config.yaml
crop_scale_min: 0.8
targets: ["top"]
num_classes: 12
norm: "batchnorm"
hidden_act: "celu"
widths: [64, 128, 256]
loss: "cross_entropy"
init: "kaiming_normal"
residual_init: "none"
muon_scale: "original"
max_grad_norm: 0.5
weight_decay: 0.01
Rows from block 3, named by matrix and row number. Rows with one number belong to one channel. Each number is 500 + 50 x the weight over its row's rms, rounded and kept within 0 to 999. All counts start at 0. Numbers have three digits each. After the name is the row's rms in percent of the matrix's.
# convs0: first 3x3 conv (model.blocks.3.convs.0.weight, 128x128x3x3), inputs 44-54, a 3x3 kernel for each
# convs1: second 3x3 conv (model.blocks.3.convs.1.weight, 128x128x3x3, transposed), outputs 44-54, a 3x3 kernel for each
convs0.22 096:516581595497477513454444480506462517575521464478507478495436470448497496509466550479546553497490529599499553491559560522459513502384563459570524504489476505446428475459568514556609478557552530513550552526520541527505491507533539514435446419442440508500479540418441538396535497516537459503514454468
convs1.22 091:598539484472474432437536502462515468444498460483400487477540526549560579573501516531506422486597523440552536559476577465443520454463476505493488479440464441460486403461528435485494532510507459541514426484558541461498574508507446490493500508554474476499544499501522566542507492467520486433556486469
convs0.23 099:524472484486417360616534518440368497489421482593559573520502518484490425476472494501524449479532586539492482401449500503401454619460572541479488562569555518475516543502497458503539497494495540612502457419415390467550514475498510513564416371387482480490442467493481467453471481448446391475527509491
convs1.23 099:579550474506486536481480430504517490439442469442408450598524470503584515498550531500519461580491549465473592467530587545541439534453382445567465426500465451485562516512542482444544540484581587547552530511501552505493540441423461449462422516472481531538444486503445480503400462519528512546621419466
convs0.24 099:355544607457517549523465422419484529458456546566504518503416456507473435523491519478446493486439485473445517481462522548537453516540460505564601504571514487488507452461504499495532601504496436512584467523591470380474525572501459517512406427581452442421515507570536454381501530466401520506499519503
convs1.24 085:406524604522453505515517461503475538554482637497556432538490520445401451423441482447546524564532451510449532461534537586474483448375445513536532463578486476506544469490537424436592480481506490600548520511489517520513588487573617490560537458468473627475472479460400477508542492536537468499505456470
convs0.25 097:413397506515455532527486576516450517485467516440436535436457443522462460556497470472540514442455522487500485549549537568534523641487510494508504534553480437497470398502512393448559436465538481500528467472509528448499460449518425440464452422512393430446457427426483443399497406430481492433466459412
convs1.25 095:474446511468509524408470533452496491431524474409489500448510487458465523469473513631556498553557571517540555505490504491472443453464426444454502428423485498473499461533472528551429606574464470499465428450441494395407594573518551515473464506477489492480386453513467477515522468421513512471459443464
convs0.26 101:529495494522514530567529498467519468434486494480449485582575499601539523555499508472491451486518520523467453512533546522508591410497539432498504471466558414550461481457477530451583510453513550497497569461463490516543483554591442530527475586498519506499466488440407502504565472433501575454435466520
convs1.26 091:562549594500500512457425531544509595668562500465533525546521446497571478520531521482463416446637489396425554532456450569544474536480456486461414410519509491433531472501563434520527483608461465379444472454508590575587501538384514491441535503473601527468611532530645563470459478452484509544439451447
convs0.27 098:501553540584562442433444522489510588484525508536553450561503408372478484558399434464460479439442445472503465488461550494449478466471493524473499476480588530463555533580561474539507513498533462414439546511498525542554553531497495440530510468493447486484435494505477475471507521577492506489530472459
convs1.27 099:458445516475507565553468505516507424504504465514463429604454420515479501522458501542568530465468486556512465463503481474570490520482503556471388445499527511479528477427559488518526511475515424527500437545549517478527537481425503540547403557612591516466484527517475475459364410473410422558425488550
convs0.28 100:491512496427460462533567549474510481484541496475499512445482562560554622568519455478505511472555508515490547437447551635467565596467490524473594573538526474486442485526581418502542354454486561607464516572514562531546433431632502464477445466515443421560467496547535477572514469457577528427608497540
convs1.28 097:582506523509565552442575632431489467501560519458515562556582576487503486415496471460420478579471389567492397495486465444425527528517458438515533493485530493517437518464590400460559527512515502586520495556553475510584488414487527507460512459530442442494489398512502473550414450498447508526478487490
convs0.29 100:531433462444485567502482470544522523524528471529488463545514497563545482626597511564515442507484482524559423499485416445526422416521500574600616468434458336411473501507540542529565582578514620593567524506448479487427523539513500468471465420436477496499513606488411494472610481438541519454500487425
convs1.29 102:526579526487448409490440383444462509465504463440440415568530484550559525495509510434478490477505524477517426457540551488501499494448371465510525504439490480466406429507435465447479479536479557579541510473454505515534556518521456445492563517549500486533466491481536606602572496482545511418429398377
convs0.30 098:434508516509432498629527503522444478524549516413491505545502475486498491479441426507458459481437440497456474500514557530538484427478508509517505528511416516504477490536526473564513497541528500518445540437501610482506490472510514518484621460475470445491449442376566466467513482539635490508499497506
convs1.30 097:513517549546488443571495453503463478490403536450466421576543423443491441508477523506571487498491536530451503462531398454520442479528542426435416520456491561553564533476491472509592501527563511452424522480523558506575530519458579569458459556545608508481558436538484479516447506538487447571493486492
convs0.31 095:479531551452472525460450543425501493514457591472478424518497501522508417586614495625486481521496516441439567491507463455412507481484449525576563532516502531509482497612600496552593601474570525547495500552447496489489533509455492454525499532576420528432440529441511475480554553512504591590413460474
convs1.31 093:598546586548490514493461556523535458449542507419518538559510439565524424494546495547512491567573544451584500494541538476461467433354424473434508581444517523492551494491562471514523469440482512574523448418441500485484574521465532501488548542522536462524475476565515534554554426462476444495424494494
convs0.32 101:491357354485442427413476482560390403512491455467566496525490527532509505511515498494451452573472455513507444485545505519478535484470461465568575448486494490448399644527461671469443610500456516426518486588590500532506434591542524417589522402470544550507549447454560550537441418473533512490513545499
convs1.32 092:529620584375466505455382492614623547582556480545495451492462463484484445462518463556508503465479551509529490575565469517567472466588499591520493523578430547573508510600455498507437472505432496447467448564545513629602482502482521580515503450487513501411539425417513551499557595537542560573404412458
convs0.33 094:638594578604587495448449482510490518530519493523620442483587563442488534421461504510569475498459485455531424468398539551478493414478452575510503476464481562453399472542496481494511551500514487533549480467535582490515477453472464451531494470482470532459499477505475406425495416484538483459580529477
convs1.33 101:448395388571558516532485441455392463421420510493415471510461440471465592562535514479465472501565537494449572432486397486521408492535457482517578460565509556569451563522525555528610473473594528541454464538514416576499437455519434476434487569526553573493478528502486530496483470453544469449447414441
convs0.34 099:462568485483425542547437430448471480521509444469503455490480511513505450512491456453473556397480541497455431566479458579486387577609471493536504552535421477601544463512546444461486422430500531589536515507573456419565503562473480577479491494505428532543423614477576580553548565524427493558446459566
convs1.34 094:484459547548475532481453497439474587546498557550463524474458487465444492396414425444440594514484450596590491485518482511490569555502543540457443572518489524549505435505468430448471520466552608578518462547496438558578455645546490613520457537516528546487579541515539465431501451495462481482404506445
convs0.35 104:492472424452510607499491506475491453505555562425557537521552527487515537521456533542519525485471475487575496534482409465500476434481496553526465488544501504488525509473448435475479453532475478456485502500449511527460543493549462427501526570550544582544569540569525461530423459545462512531460478505
convs1.35 101:525541584509497541554534595502411512567535503490506456440480428475470444489495468528508438443498429475485505433462426470499448491495515409434566379544538457486531497497549587511559530463553570559497534512525472396494508495449567505451585469453461478527463469499432618483454481424514471485486534499
convs0.36 097:487399456456540472563502475501485463454489536463515557490410436530455482500485525449500481468497440448526526532432451476500509521440417594486497535488426521521541470433494483471511484479578485490468527564437421446494595591475645368474403567460540546450513523437342419398460530450487534464468401514
convs1.36 101:537565551515513449509544476565447584468472594423542545434518374474462400492512510435480397456440458502549480506461493495520523585548537488536463537605540554615559535544506547479509461510535578647504568504534413524501483532635533504572538589491456444539434506539456554510616596519586530517559482476
convs0.37 097:515522549422516436476513465484499473480520459452523454434484575372407492472461522404557508426593521519498470607487499556511482536479517489355466527421453469478486497480528442426547440469573451478486486538454478505486521489481637537460529467525522551470500599448555490434458526464412541536487527486
convs1.37 100:521476466571545520577604557514612596520546494540518451393507499378513537398470531440410481513573439569618541486491408533515496573487556507551470511617540479549592495507536471515504488512532532572449514492526435449534460530624501487561491537530487542614513607531548653465484489440637502418537510526
convs0.38 106:565526468507531459532477401532531438524508467529506452481521519530537422517461525561461500510563455562451529369567483460554606469483539466572590506515655553625585539507539564591548508474469628500480558510399500502537381464506569534554481526663518478526552520571508415490508425577507470536522427516
convs1.38 103:493501413453486567533564549598434426491502552472513479429513490475492541485415538484470554469494535575503466436486449395464566521599589454494509470418465496503429533443512449446556410490528434483517507508476605528520494453423465556502483476485508404443431447492400542512486471496468432510575515552
convs0.39 101:393435502415541508523563598476397516478448531475470459513555496532569540572513486510441429463548561447504482526528497530502441482503488536520529456491552480523529533442523512495492440501445454460498552491495483498521470444498496474519532647597488507496482554451583605499481433523536454457488439472
convs1.39 101:542508530588546551537441493475503552409475500431507521440528435463476419497495425476501563455411439506449450477407369505568542535546577510395411489453466515524536468441482506527507530563523480523535537483450484434488525565532512492467518421436476477530552512533492515491527516533524473594422424526
convs0.40 099:445515459502570464483455503471492520465484533528531503509466515427443490604527477461416432538482515537492585520569460508510491513553490515563551468460528558550448468545532388479552529472520531482463471584463473537414493496468540492458501525490399511531469411482451517535504570589473473494458481522
convs1.40 102:484568612457409461503555526574529550522521496477492520587573450469490427429453503479513394500518506477521586497435457569457484507485542464521478469539548470460534455485488580463475440490556514525500495523485451474493560489474524499386455493420544449437551513432428425441519581569453489503529453483
convs0.41 096:493415457536564472434413474481452440416411465467465527505489430526508492492486554471432473532507453451544488529557491491499525472481506450548545467519605559560542502462505500463549484519577559464503563499466447482530575516557594589527518534468520517564568514623489497535499433525578465513548507465
convs1.41 098:518526456461485501585483578514505562468405489480485596521515457520522514451466450560648500528637529468527591498494590462465453465535369499514455451496480457453550485537484500546454435482379491498540452406450501494476447471482501466443556544513513477460476451496453501462450463521441445464518430453
convs0.42 103:537526493506489577533496581514512497520480468506478499428445488429472437489436491548508583509548535502435500567518480459523419508531524538531396482503504489435561462364422576407409589514514505483545483486543481431501515478409397516457410507586521462374454440412396444505514519537470486549430469492
convs1.42 107:498497491533477508531443493491506524496418493563464433524418537555487584552494531578500586537508524593499477505454459470422546512541509464470500535480535582499544527458535491529535519483542465506523528537455529517447384508571480520525591547445437513521469520457508478504527534566499486554500544499
convs0.43 100:554492554634596419473490442519524479440456463428548499587599493561558445519539558520462530496570520482533518485580554444561524459471620466554531467537478543466423474508463458499420454472468447462502493465508588517464414471613520492585489450470440504555585554533472461539483503524530456535549511472
convs1.43 102:563594535467537518476462484470562495502543528435522500464503420504503399485500438493602512466464442539449469523531545498546594517507499475462527459477517550541459512529499552534522513542494526487556597543565604543489513528494508475482586570560516569453525530438485497493494441515504521526504540537
convs0.44 093:504496507538575494407480487388491436471517490429451510491479421447480470453537598472477366458526517516518397469510547529497474556478444500489644474497562498473443506516480602507509534587559536541522499495494416494550633525550479504552401396398520479552528561493443417482429454470446447492449492579
convs1.44 097:425504573492469499526428484459446444516452533450452479455494528528480468476515547496598631423519556424466464481530539441414465465454393579526557475456492537439438450437520526543477543394414486506544562443434555475482570565494516525504472465536524499430527505458498528492517538561524498571435338441
convs0.45 095:454493459412473577426486620442472475485480507496531548506447451441470515427507441479605399513514476465568656473462478429466516477473555516512575502520484483421470475391443499481515532501494489480458459513477416488492399561404476475488462378436431585495462515581503418320527587520515455468574491453
convs1.45 097:445468534496471589457510583446474506393495486421447512448479480491424477479440490545575553501548550475466501603635510565584496451537498491492513484435493521492510443481462529480483601604537492479456512474474476425434663557473574568427539594517542464473535416408516451518462438468472463510480440439
convs0.46 093:459445519400444556445390435512556570534536535469543499565501496495490527577496499541522481461534491486528472452445534576560444517491457496498623544547439450433546534599530535587584494550623560472492565477489540493525489412525538477494457477428410489509516438513506513536570554459496478412465473452
convs1.46 104:553471480489469485474488489409548481388485488360453452548604601540492548624516522507494489596559487484534542519518572491411460465443433495474523471462450465406400442437556350399467566492414472504519376449523584379495524537510471481530473504595482441417534493547526535623482457492527487493414424487
convs0.47 099:719643740527393510508517485530527454525524530523473517485506529420464490495491524431481432463464448552404406464552459484521502493483531431476547436518494533533478547500523545478562500483524488598553501515445520498543423456445357445469488498400547545503452399372461444565464508475429496501529598544
convs1.47 114:394445446548565545592531539515506456514476472510429475476494435486490518512557531584572496425456499431507471498544533505563474486515419481529508544542434529505525492528407496542542580508545492442531548507476506402385451494513529484464516565572547497466476475559501523478473454428498457439484430387
convs0.48 104:488527465462552502477563661473497511443516583456585527529552562450514461567633588532503514512540514458544516484535537470449527484479433419492532456487493476487524470494512464521471449499387492507445477504598442487526516555519448496481480499478435512462463414475441444488452488505536541533531495495
convs1.48 104:529569524525494528526498592515447484456468492423462451524500432548553465498469533507496429510438460495521553459470480463453439532421451451445425554478478605593442516580627454503608517529606471408568513501455540505489532447432576498460555532515515458533442414545500492532445395425474548526508484502
convs0.49 099:571548642534561585463478428526498477543494458481464480489487536458473544495476457470463583559451490465503525495559457507537387500565446529499523478504449482537473463467442442502451419390381494543593524481454450529458492499398498471395523607522428475438433505441378441621482455477486500520462488520
convs1.49 092:490446473506507430488524452476452513511478474532542501553653586544584542561599484495492428513527463439529533498480483485458471476493482432428467560504400502496483510542481469520548424503554401473417488563445523483427480511518537475453547482414603539498532484444522471420451566556466469482587577469
convs0.50 101:459493479530510351394437405486431475553513472541520501531508435443476465525540528562506541519578510506519473547509472459461471498548605434484548440467494554517513471496465488443422492386402538483554569529490483472554532560508482540613550502515517523520506484475446486581535449533547466518463527555
convs1.50 102:537483510511508551470456525546576537402490581467477567443474421525522506491430491458479448517516404527539583559443448542412535553532473485446471466474548572467473506415528436481562365492528443479505530550522531436530450511512473473444470536433487562449568584452529486445475461529471507642470488515
convs0.51 093:500480417437527585387408530469526548425514563479491511537522432529505396520451531456488507475475466487473448484468453442493367472585550528450487477517395538564513427537415447532517525490607442499402499495455460437468560442460509468435493461439543456464557452576451444453589488460573534461525495434
convs1.51 089:489488527488415400527556558455553522437586519350517532493513582483551630515447595558528552455520555518560543540516497445505494406568554467421468385411498467442542366421462504506548494509515504580542456500498596409468589500493607596600487568580480471485443494560489542547470510526449503527507481459
convs0.52 108:419378540424558447476499463429435543397485616451440568504488509500503489436526509562483518594509534472466556523451555544384586481520595466495506512489513478568456555511497480488462413521436563622556513557590520474457459506500526570429483527543614545512513477527501470603430443461510523556522588577
convs1.52 105:534565623429534546510558516453506466521518486436473524511400433497486433519497483511522492488496467518492499419534510455469510412422503468403553525471522579556521488472524616561455464434436500525615526525472469518486481423550488499497516443484492490450416471526400431512509477434537497483514509499
convs0.53 093:468558479536525517467523599483581538496510488499503478609516498541459447457539544512413534542510571545492535551370567556484545525463502489399462473467557408512531453457336461538399544535460541491451449481415444431483495437494501475455459400434465435536500423483408465486454419496394490537412490525
convs1.53 077:427442425482494494575626560434517570493544520457443463526538509529558498599546516584477460534521540493463565546503521581607521499513448502487573472513525514513534392477457447484478542520453445472471509499409616526514570483501538563479497487420415533533487490462525539512536599530474559479515562487
convs0.54 099:532529380543486386513477466509536558523503487458545448551599519478540598489463503505567578420494542517471472557543462558510578544524584525452533510421442559431400494502486523474469390463453483580558544529517498476453387613568455488399505519432420447481479422455524458482473583515493473462515448464
convs1.54 103:481479462464508555437501562548500407480472420484503460530457484603478444635582496569540443454531526514502531412464445403404395392429365455518588418423465485459471534512506464470565486478474478480445391437461457475578419413398478399405428443517497569531456506539475506503487503472484508523418479544
convs0.55 101:561564498598643570443392436424463436486586533557514504647582573540571489401468484495469455450460513481521444485490532411449482501497429449495462506464454560498466458542551492489437450521532548507467536493504421524504504461615459489545479632580601475535589448582556519616614508583507541531505532495
convs1.55 104:467405438557571615423461562494413431558508475470509528513526496520588544521487476509493422574553467516463521538473565501462502533522464498575566464485573429445494453469586538498532558543537412458498463489561533453445397433381584459451540412441491437493518552461473437424498450477441514561437436543
convs0.56 097:495489448545447472457403424399493510565492445536570445570497441485447473444458454500502484443434443458468561575551523489514556502527510565445479463543541545498550451445438461497428435467473530440473519471507485442519543542464530524506489433508606496541591503556557497557408501487544569502671553481
convs1.56 080:483542514526515494511525535506557539449533551513523544456496481446448493451566596477402488534502501552565564382474484463509480520542502528517551553605537470585586408501538479564477498470415444426415445373400410476517520450515421427469459413453642576507539470493493448536412493476417528510517463481
convs0.57 102:452507553532447367495454445552581626382407520372327424586515573518477457552523538508465512548533455492445447590569527537515463478453507459490454524493477582490466489588531500471453513549492509568457561518459567597474474497486498494546535428531550491442504498490526498492564579516438426526478364519
convs1.57 103:495533578560528553541529556421370459475300416580483453492560536479529544495523479480487471496514564609507489540474469466450484475411390483501518444481535496530434537553467494473476546446448480484486499433418474459532437471466471503506477492579529544501514485555482494462432352451625397373606529478
convs0.58 104:427459505498495550461379434495511540383364446365384473523524478512548556452520529499531484492510442528548532457525519472474525509488537454465485497524487583524502449445493385533510398535558473460532518497494479512510518443510483412468501395477590573520517479485464481591508513559464516516516512525
convs1.58 115:442485494491501419537574530439465540403392449469439448376414459369410466442435502485513532484544543501463521500498468507513447480480452455594562445547548450505522528455477542482548417530545485516500497526495544519498481495514493461503475452529516473462471546543503574483536545495473433463511451491
convs0.59 104:477475477442430439612557369530601490561566520524529474446461469574487482437489512580559503466462518422433473482454438560447466492531427545513590610506528504525436474502513535499531520496552540516488521570475541560480545590590538433478439540492472523451535459463359517495471546557484498581521475424
convs1.59 097:558638632547501491554482561485511431499452547544462510492496509480498470435509495519559550447430434528521472458478474467456453560545469457517421449488475523469517518508526497508587544415523593541468522533506465514508469507457455526514448486517470489489411463557445633516431369478503412471545516525
convs0.60 104:476471466470574501455478544539427359475357502595550611434514537508481505496491490457524489453445421482476429531558540586500558597522618553605545569496503483552442448449460439489512474508485526484464520419492435459525484497542409392439469522582507483424464429443418461639513495476392472511512489536
convs1.60 108:517541551505552556541532451477436414404451488361382430558448481574527413495471461552487435474547447477503485447397452558460557517582548487426462443500515486594445490494531584535543524488532515581557508585499516536549437465539506502450581476382470470517486473520401511481483445573439449457538469357
convs0.61 097:483547624542444453580515486494560503482520497488567594538500430560516409508437527380450508471474437455465474558516482527527574488409458495459439629533516545498518483580553488519484578586489506447488487425497463415499425344472535460511419453598542491458470479493430546529493454558441436530500497460
convs1.61 097:436420421435454514586596610511477450501510479447423440481392459475469472550531541523529535440499484554520560580606439560573457517491493466471507504536574393487550467406414498489559581570639410437484426536512578499510510564517537534505482519436593460432553542526552451456470463494491533496510486438
convs0.62 103:509488469602468527518435474433565505502510472495461545504468537459491519525598560507557524482482519429454559562424464451514500479522482471547522474523563534427508427469627526467573619587525518610472422461613494501526581498602474520497506487481432463511463493498492541451563515437646512456604541482
convs1.62 103:516564535499537535585566561424435499503501477370443507539507417473556476405415495589516550550547567484429548457470473479481501395576514493476556480482511530426490425457513449484488414439529501465587475520568440632593504460498429415486502511477497508444430484477489460518455444483430455521448466469
convs0.63 101:537496537594556493501497556553545461604633516488484538634522556620561593543560452513523513474484520459539420487565590438528556468520491501547585479490567550532496472437512453486458502535501498445518525444467478578566568483468527485510545534475416439499430463493462480534502526599557451518557488448
convs1.63 104:532499538519544516543557532518497504535485533475502525658582474482517508416447431518601452482490462520497561402456508511473467537504474397515507405410476527538484460512571484553566400521526458475540460568520471507524571471420523526518500505462503466473579555518557486524415436440528467480529494478
convs0.64 099:573583633461408421576462506572484523456498512508535494545528561478422465564488442467450438490471500481452565546488440548464481521505390512514459508577485523545431528553502510528456621530445518444433483484510495492503386370344438518524450642628417419452455537545532538453454537474484538475453512579
convs1.64 123:521443457444385442600571491559544532417422511439397475539492475531473473493503494478501550614503424535572490509495519484456508489484539519534518526482467501462512444490426421502496501598568422414483435542530536535460465483489472540551592497406574531435538538427594495463557505492511505499491546513
convs0.65 100:626700658521552556399410476528515526575580531541555535580581590541457451463451431496506519489462462457498444504543496453501480498504474479488547430508491508473456540584622522571594494573569522510523377501556536541549491493450442436449555467409445499480417503490475532402442496469508512539501544505
convs1.65 135:480465464544573500471485479464446411442484488440455494477433500536496551470478519557479427519491521497453488502497499426495473493482491454491526464448459559524464551499494469519555532531504461457500494516487457462448449468478512510482564605608539494457508427536568505523447454446519487486534436472
convs0.66 097:533521458594581576485481475475490548484532493449490400615587549508566494428393341448504515494482441568543543538484559469465533486591625480523545474454453494589554547582539576433450508428405546531553504456463560448425424454441513401382560550561420462466542457474493399517547524451538507444528503535
convs1.66 096:471469566503467512394437533465484511556536512531564504525526466482459435541431437547481469503533441475502482487493547509503491541492443607504485518468442435459424497468505478432398458531512471501491477478430526440411591599571586555467487403337535497529532464433453479394461513470442490468541559506
convs0.67 103:515479368468452484536464569501455519563447525490534586457551482495523497569518525527523452498474520512440515484481519475477694561473571505486543572457493543519449557581467551523422459507443545420438528534515486463417475490515562488499534543500449524543501497474525600429501479509542444396551536447
convs1.67 097:517535486527569540553559563470598449484529437505507531499461533476519530502484506463556510488514422504515508502462433543489438531483558461495483427578502482572568598497554452477514505479439501499460514443514542486557470457503488444452503498529409484521468474524559548524488372474493449514524423481
convs0.68 100:498523448522341535421486474445548525539525447524584524503396473462482423488517464482407535459484493443460517581515539496542499454550551497533502430486505462424533501474462466502457470465453436482506493423457612490426530478569518574509484420524490492528494534448476445498528469477468468596472514554
convs1.68 089:449542470458493431485395506526525622515464475536466566492472494484478496345388489472468584541563491504532481503506408549476552542484535515456441636580533488545495542557450478462494541521494539516472432492586526496491507586566444506520551524522543520577517541452556486383515438488557520491571434461
convs0.69 100:545499456464479507366496520522507478535462503501496555475535490422468532459512502477473459507467482442541558447483481533555497548417478549552574457510483589428414457484452442512483450490488523514537508475485457550485501447562530481589531518492477496621445507445535523443485490603420453561513552559
convs1.69 101:528505495532532526488452462492467463411474503477498542554583522540514530519512505553543478485549473462400512456450478516469477488429502505518542453550571491502500439406560477531479452497437519517503528468543497446483408462549480443417450484462484507515494552506511495505500484482428425465443411389
convs0.70 098:501610486481554487480602538500508475454522527486404452358364478525522531492541530479488458426445498478575533489468470546528448452442507522483497527533491441479518501491560484540561410531567509509473538454466462475447539522436544484551548463444506548442432537624571556565489485401563531509456455515
convs1.70 096:514508529425515502550558537499549546485436486487421450482534519443446461524505543558539545477542555504488417469556455487501510447458485450526507482566550520402326469531512530412463446458421464494463502517535517599485495589429378482527456509571494500496474485466501497433540513438564535451463506538
convs0.71 099:453460476463443604516490525435410487521539501574516417434569595422486595481507628501486491564511505464442416537502415538481486499524511524529392521455480520419535435432434436453545548587671490425465420483503503497466507489432536483467511376462589487446619525410492587460577514490525580547486535467
convs1.71 108:566538453533521515524497478547531615564504520484523481468492542509466498522490472458365404527501418524575532480493407482543516449554454559627509561660510534531574515485504474553506399495457503529465467530491505506532393508591387490552383469477397564626419562591455655551586487493536484479525535406
convs0.72 107:379493521449453413631535563499499533570608490523526500503457476467521469546542520477513494501532476566427483482539516485477490533453505557605610497453492461420447435457550516479479494506553505494545438470448477530569551567590438466503524386378517501542492483471540575517489558535577447416575465426
convs1.72 105:533524579453430497519445480526479412418463493445446509563598532460485532480486531534551546515449459549453484499461513409502564465546490455377388562502415517558521525521522407494549494506530458500539452525544503513503457501431462580496500551521477460425529436486449506470449464571437507560455421518
convs0.73 097:444482500539506445479453548573500413466480472502571561500496461516504449528534545510487452608518520405390421495565451440661520571566423475538485518564491435429376507467476517453484474418539497501543377399467524473478400577422423522465478509481462506511426503553529498457515506445506435503486526536
convs1.73 080:539457477536529489481513518542552512483515507409407481485451456506494511517510466487545549498470470520475493476465453469510507513513592476594482401529416560564415490529522553538507491512518455387458559584515591548556565567481483540576477579515568559436515611556503492528505509486488521611415495517
convs0.74 099:516476477538459423579458460604471476540475437540537472378498459455491487477467482477569558432511545498453458401522447453535497466499522538371508481445433445453413518507536469434491462457477501556619450560536537566547577482460464566387442514423560539465481448477446440464545519466590579518544548486
convs1.74 095:505482502530518523500491453487463483483502519484435537503508370493486420500504431476590575450522511514586493464522567504490480513429385453547547437520537561479467501512529552424501467531534523505466512515509457433530452492498460505467485505528560532578472468523490455383548455486515452534485488600
convs0.75 097:489456511478447486447478507420410554455499559507464518586552521584506413485503550522459424566499607494435630530556643478408593450491446541518572534432509562567417465427421567541514540458431558550503483499451441483585501484498513494454501519451426500517507437506510515379461499584509327459487313435
convs1.75 087:488496486493469467569479471493412495502421487416500494487531492479584555471520548554444407465508419555458514528382481514497452493489481482545488534529562498486565420514485500525552440520477501537519538469460586478566450476380498549571517527513512433456600529577521481541441420511540376438534423460
convs0.76 101:620614518465552467475500540444527477473513579454481486438426442454454486462514551514553552478482426434557500507489473468482448465449495520612512481532429485461442543508520520539462494546508481525506440481438494510481406484505500467443486546460442480432512485502532599505425509562506551599554477478
convs1.76 107:510460465422395535502403448473510521471406431429431502549558532492446454567536487591492506576608607448425550395509578396488571377490484507492478508461441464420453552508439516479484427491553515531547493422476550486452502578551483481439622513485496534517524515485469594534451439428458492430442457460
convs0.77 101:521477456616607523672625538527490503461483460474509429580553559517504463468515453509526522527461502531481445479547503489539550493472480435563510496507561562372487490473523544502499454482485512494505498544556394481496381488484428504506481493458408492464501592550577471481535529508526536518495487474
convs1.77 103:597512525509504526477446512412385455545495497553530519569540583501466535511510504507587529459517491523499483526506429492540494516483465458458467530493427473467504593518525438465607438500546450545538455500508443529584562494387553579502496504536525493455514511447479507489489437417566517438487455507
convs0.78 100:532527456445447476483492537464578566465494480387361473387424472403404534431530527495519451485510547486532595509445478502457503510530459444493454567477463529575443393406495426467500438544499488486509431524498436457493533536542535447507554467544525490492563475471558581565476492505493484471469479481
convs1.78 091:584505438485458511456541525558459524494402458543548527432554461477485425454420413376510494512594478586578516551546467474418539530532581494462431544551605479503489503505432495471518480572512539490443384456460414466508447440484445507500490488475546585489599588508472531561563476499446469444468500536
convs0.79 096:453503498472465443436436510479438600507525498408390488470506459411432504500527546451490511532500488431411491495553495440463426601524493503524482504538526522446524486455404531462425521502642479422502453496478460529481608562372456590430453485477486506597578508504577467418544497514549484489515500415
convs1.79 093:605462476549484501512510447478558584547499540472447537475533475473558529456495477533510504508505358534556507495522556566568521379393448509495516550539565539582595534456428477477505498419484474546508529580491476447477528557418549628552436556553467547517460544422535534450441418453536437531422480521
convs0.80 100:545640720608607596511411430521556543459435500572491538570574561487538516356405470488480509495492497478409487534570595459526442413488471408425497508460509479574511476477506493416455506433492434515498431500485569505498380437510459415479508419438446518548501485488452451493510578571507541536466513555
convs1.80 116:451446475554539588519518475485487516527455470530486430399389481500533567491488512479395406583523499552540512545554406502538470499542538536544500464430421453432440520505492539477522497543556469382355463438485466473527450506519452501497437442413559518510442482486447494478501483444491506424486479494
convs0.81 102:439480561435490644500577535600653552478525505470522553414487565567540461559555520508536515447484557543478532424532548417413474522525502424437469515458426526517511444477533488488508496462471464555502434505456461479622492509512514488522526444566504549555541527489508506515528488526490494528540560614
convs1.81 102:420519535565515496492498492483441407493433474489557462495538431500466483541489461506492440589467481454402557482544575452483449491456424439553589458479523519481493480638447487498540512548560549573554411517503540522479624460449572425444540461446441446478422430435447409420539509499404450507435450473
convs0.82 105:506448470585523534478525412484436494415434511428417549521535491435472409527468418447513448455487560520475505520563550543426421552432529371493444399538433414535539458464527539540519498411487482506472484491590469593511439485555354534415548465462485529596550509524558412518440515493458479491476470523
convs1.82 107:492469528465486472485495464554577532481560497464441571481509447521533508534554513413411589509543516541439564492504423499476475502601544477539540552517549430430465521512439415521476524523477510405423406467555435592581542511491538524497528555551439540480510559457619486447559547478471534471408506517
convs0.83 102:390456517452526455431453520468585574421640585495554562519467386499478496454451452495528530478522559453533546545463468497497537389464577451407390539466514564390525490509490488511490498489479521535574450484461459512502498431445550454547602583494575473412565490522473497545558581622525650599510565541
convs1.83 105:591468540582572564542536545443515464522563444494517473488524452564579515495494543506625484433487512489571472633573532552504531461492593479483489537514552567604548442426457508493561537447554419523626529543513444487512410478544496579529539528468510413543466474504418430473506495398513517528525561562
convs0.84 095:518497372427441517555501655530595523465492496494509520488471450536525516613530548566493454590484589479506467511567610557479570458379585443506591488518574514529504528507492573532563424451537493506445488478435531597418423510559451464483596401569499600578430529496579498466449441493477450554486529501
convs1.84 105:549527501417504620350434529478505470522498535431421523541468396578505457510433418566502475488583535479511460487462478478493556489445511536481418501434477494511558534493533442489542549512477485494551520412555615497488586479462504493572456532585530469469559542478513516479426449547526519469466542498
convs0.85 097:444594525569496515498508538493591474516473490538535405496534550522524488529492482519506508483509565567469559540499629506524624563515535530502502482514412482461436559545560551572530466423422532564538561498491461470462544431395400446354544565550564476517477502438408465504582461418497515545460419556
convs1.85 093:516487502537529494395426379489445482549547529513496490434496508488566523483433489522480472454493513443497552466425496513498473510517476496503508509506434497496491495482475506517451537521521433440502513488499479379296521539532536449384596523427555491579459506509501454468512546427433535451551525500
convs0.86 103:379449532443450401464528493455461437546500421464515594493449464516443394550540410495497504534476463569544498428451497461597487447518545540470393456541559466406468537534432552562409499484441530516591526514435452519446579539472478555540500549569516553554476469520579511553504514457437456426583591476
convs1.86 098:425406568527487581484405514585529491399507500533465465527531483556516507506458486468540589473484553509460434489565508489525447623544553520463458551456437502358423495515550493482440562595438504504497529539525476454501467562498475539505450430555517373415446509472482477443437530583456549560408470507
convs0.87 099:481486516462420497463484534541556482532510468493513508520481435542465461465501500563512567544522542520502505500529492403502431528505497544498425609620463588458481548475453521446484399505500505505456554584506577550464597516507451519467521427514533436502506469454505496407607586453710601518471515467
convs1.87 093:470473477484488441559574572497500490512468443451484484470521505479468454472462522547579579503487516466462473527527488546484408543452425442505551429529622505500438495595527578567526455499487487575553480533460485465448488537458438499543435496496524575489570517501469485441442547604474497616577430489